From a checkpoint of a small image VAE.
Model: 32-pixel images, encoder norm layernorm, encoder num experts 32, decoder activation silu, decoder widths [32, 64, 64].
Training: soap at rate 0.0025, 13100 steps, batches of 256.
Rows from expert 21 of block 9 of the encoder, named by matrix and row number. Rows with one number belong to one neuron. Each number is 50 + 12 x the weight over its row's rms, rounded and kept within 0 to 99. All counts start at 0. After the name is the row's rms in percent of the matrix's.
# up: expert up (encoder.blocks.9.mlp.up, 32x128x128), inputs 0-127
# down: expert down (encoder.blocks.9.mlp.down, 32x128x128, transposed), outputs 0-127
up.30 058:51 40 66 37 52 62 43 51 49 43 63 57 47 53 50 67 64 39 47 55 33 53 29 46 66 55 60 29 41 45 49 35 66 63 76 48 58 50 31 70 54 79 50 63 20 35 52 42 52 52 56 35 35 60 37 50 41 58 47 60 40 40 41 58 71 38 48 76 42 74 73 65 52 33 53 43 46 64 36 55 57 68 60 45 45 69 73 39 40 39 36 30 63 35 68 51 52 43 52 61 38 61 47 50 56 38 42 58 42 44 33 59 57 52 39 71 44 49 57 53 32 51 56 68 55 46 58 63
down.30 061:30 54 57 57 39 45 50 40 67 49 60 48 85 43 45 38 45 56 60 57 56 29 68 55 55 63 50 49 76 61 59 48 61 34 52 57 52 46 60 63 51 68 47 54 52 65 44 67 51 78 48 46 44 48 44 69 50 34 57 54 66 67 60 34 55 57 43 36 54 38 27 37 54 47 53 58 57 37 52 56 55 65 42 41 81 35 53 56 67 25 46 58 54 65 42 56 67 71 54 48 26 24 52 41 35 48 62 47 38 52 44 41 61 39 62 61 44 61 51 40 45 37 27 29 56 71 44 57
up.31 070:36 67 59 44 31 61 44 65 47 50 47 43 65 64 43 36 71 53 57 71 46 28 51 29 39 63 74 55 43 51 49 49 46 60 52 40 42 45 45 28 37 47 71 38 46 61 60 59 32 37 48 38 51 61 44 63 48 36 53 49 50 54 48 53 39 51 51 47 24 63 48 52 42 53 47 57 29 33 41 40 46 16 49 67 46 42 38 53 61 58 47 47 63 68 70 53 47 72 63 62 55 56 51 64 50 44 59 54 37 19 48 36 72 33 37 38 71 54 46 64 62 38 39 36 46 27 41 61
down.31 052:66 56 47 40 77 42 51 54 54 13 67 74 63 43 54 67 57 69 38 52 37 48 53 44 52 39 39 55 45 53 52 49 46 55 49 48 60 57 41 34 65 27 55 60 47 37 38 45 46 58 52 42 23 55 66 65 42 54 40 57 26 31 31 53 71 46 26 39 50 25 52 63 53 52 74 39 62 68 36 27 52 52 55 42 66 62 46 37 38 42 69 57 32 32 38 50 45 60 38 58 42 73 59 43 62 62 45 52 43 37 50 60 43 46 60 59 38 52 68 61 51 50 38 42 55 56 52 49
up.32 069:61 66 58 48 47 47 26 43 60 58 64 32 47 45 61 57 31 50 48 30 42 44 45 67 43 61 53 41 43 47 52 35 73 45 64 56 26 56 50 22 58 45 66 42 47 55 50 42 40 37 35 56 50 49 68 77 59 43 40 63 47 64 45 67 49 59 27 46 64 78 45 43 27 65 68 54 49 48 49 62 55 49 43 67 62 42 48 46 43 27 59 52 50 35 57 56 40 64 63 36 54 35 61 55 27 55 51 31 69 50 58 59 42 47 61 62 52 42 71 64 68 65 46 37 68 45 28 54
down.32 054:56 43 43 49 67 65 48 56 61 42 40 58 40 43 42 40 60 62 68 40 55 46 55 27 54 40 47 96 61 51 48 35 32 26 37 66 63 59 47 63 60 71 29 54 65 52 54 44 65 65 70 56 59 52 49 35 62 58 44 47 33 39 59 44 59 36 48 68 44 50 62 53 60 59 40 43 36 51 42 43 35 57 59 42 49 46 72 64 71 57 39 48 53 40 37 46 40 25 57 51 50 58 51 55 76 62 58 74 59 61 42 30 56 49 48 47 37 58 59 51 49 37 61 42 27 64 38 64
up.33 189:49 42 53 75 61 60 58 29 58 47 68 41 58 48 39 51 46 73 50 44 74 53 37 58 48 49 62 52 20 38 45 63 58 31 49 56 69 36 50 59 42 44 33 48 32 24 61 42 39 40 37 47 45 49 41 30 56 50 46 37 45 39 52 38 44 47 67 68 63 46 22 59 63 56 59 35 52 54 73 67 57 54 60 60 53 42 29 45 67 39 57 53 38 48 48 54 53 55 48 52 38 33 44 42 46 51 48 57 55 61 48 49 32 50 69 72 66 20 57 28 69 57 61 47 39 72 47 59
down.33 107:57 53 43 43 43 64 42 47 34 57 41 67 42 48 48 32 52 38 50 47 36 48 52 58 45 38 44 55 41 52 38 48 66 57 66 50 31 69 72 43 51 47 56 62 65 39 40 41 57 28 34 52 66 31 62 65 46 57 51 45 45 55 53 56 57 68 46 31 64 26 56 69 40 50 56 43 42 54 60 43 45 68 52 51 35 32 60 49 45 69 38 52 85 47 53 39 52 48 38 40 78 80 67 57 45 37 56 52 50 48 57 47 63 60 32 22 65 47 57 56 56 78 41 73 40 40 70 50
up.34 097:48 40 43 43 57 47 49 41 50 62 44 39 63 60 37 48 38 39 45 36 72 38 88 57 51 43 42 27 49 55 62 52 34 63 77 64 56 34 42 51 48 49 32 51 72 70 58 56 57 58 56 38 72 48 47 48 34 39 75 67 38 38 61 54 49 62 66 59 56 54 57 59 36 68 50 45 42 42 46 61 54 54 29 40 56 41 35 55 54 39 53 52 48 69 22 49 55 75 45 36 47 48 58 57 50 63 50 32 57 48 52 36 61 50 55 65 48 43 46 28 71 51 73 81 50 48 42 54
down.34 188:57 58 55 54 52 45 59 46 47 49 52 58 31 42 51 48 38 52 56 39 40 62 32 47 42 67 80 66 59 39 77 48 36 58 10 50 50 45 37 44 53 48 59 50 30 39 50 64 51 42 44 46 35 52 99 46 70 85 51 54 54 55 64 42 42 50 64 17 44 26 47 58 57 39 40 53 49 52 53 49 48 45 60 47 57 46 52 56 70 57 39 54 47 53 54 57 54 39 50 65 42 70 38 46 51 47 53 57 45 53 32 46 64 40 42 53 42 40 47 63 37 58 30 49 36 60 42 52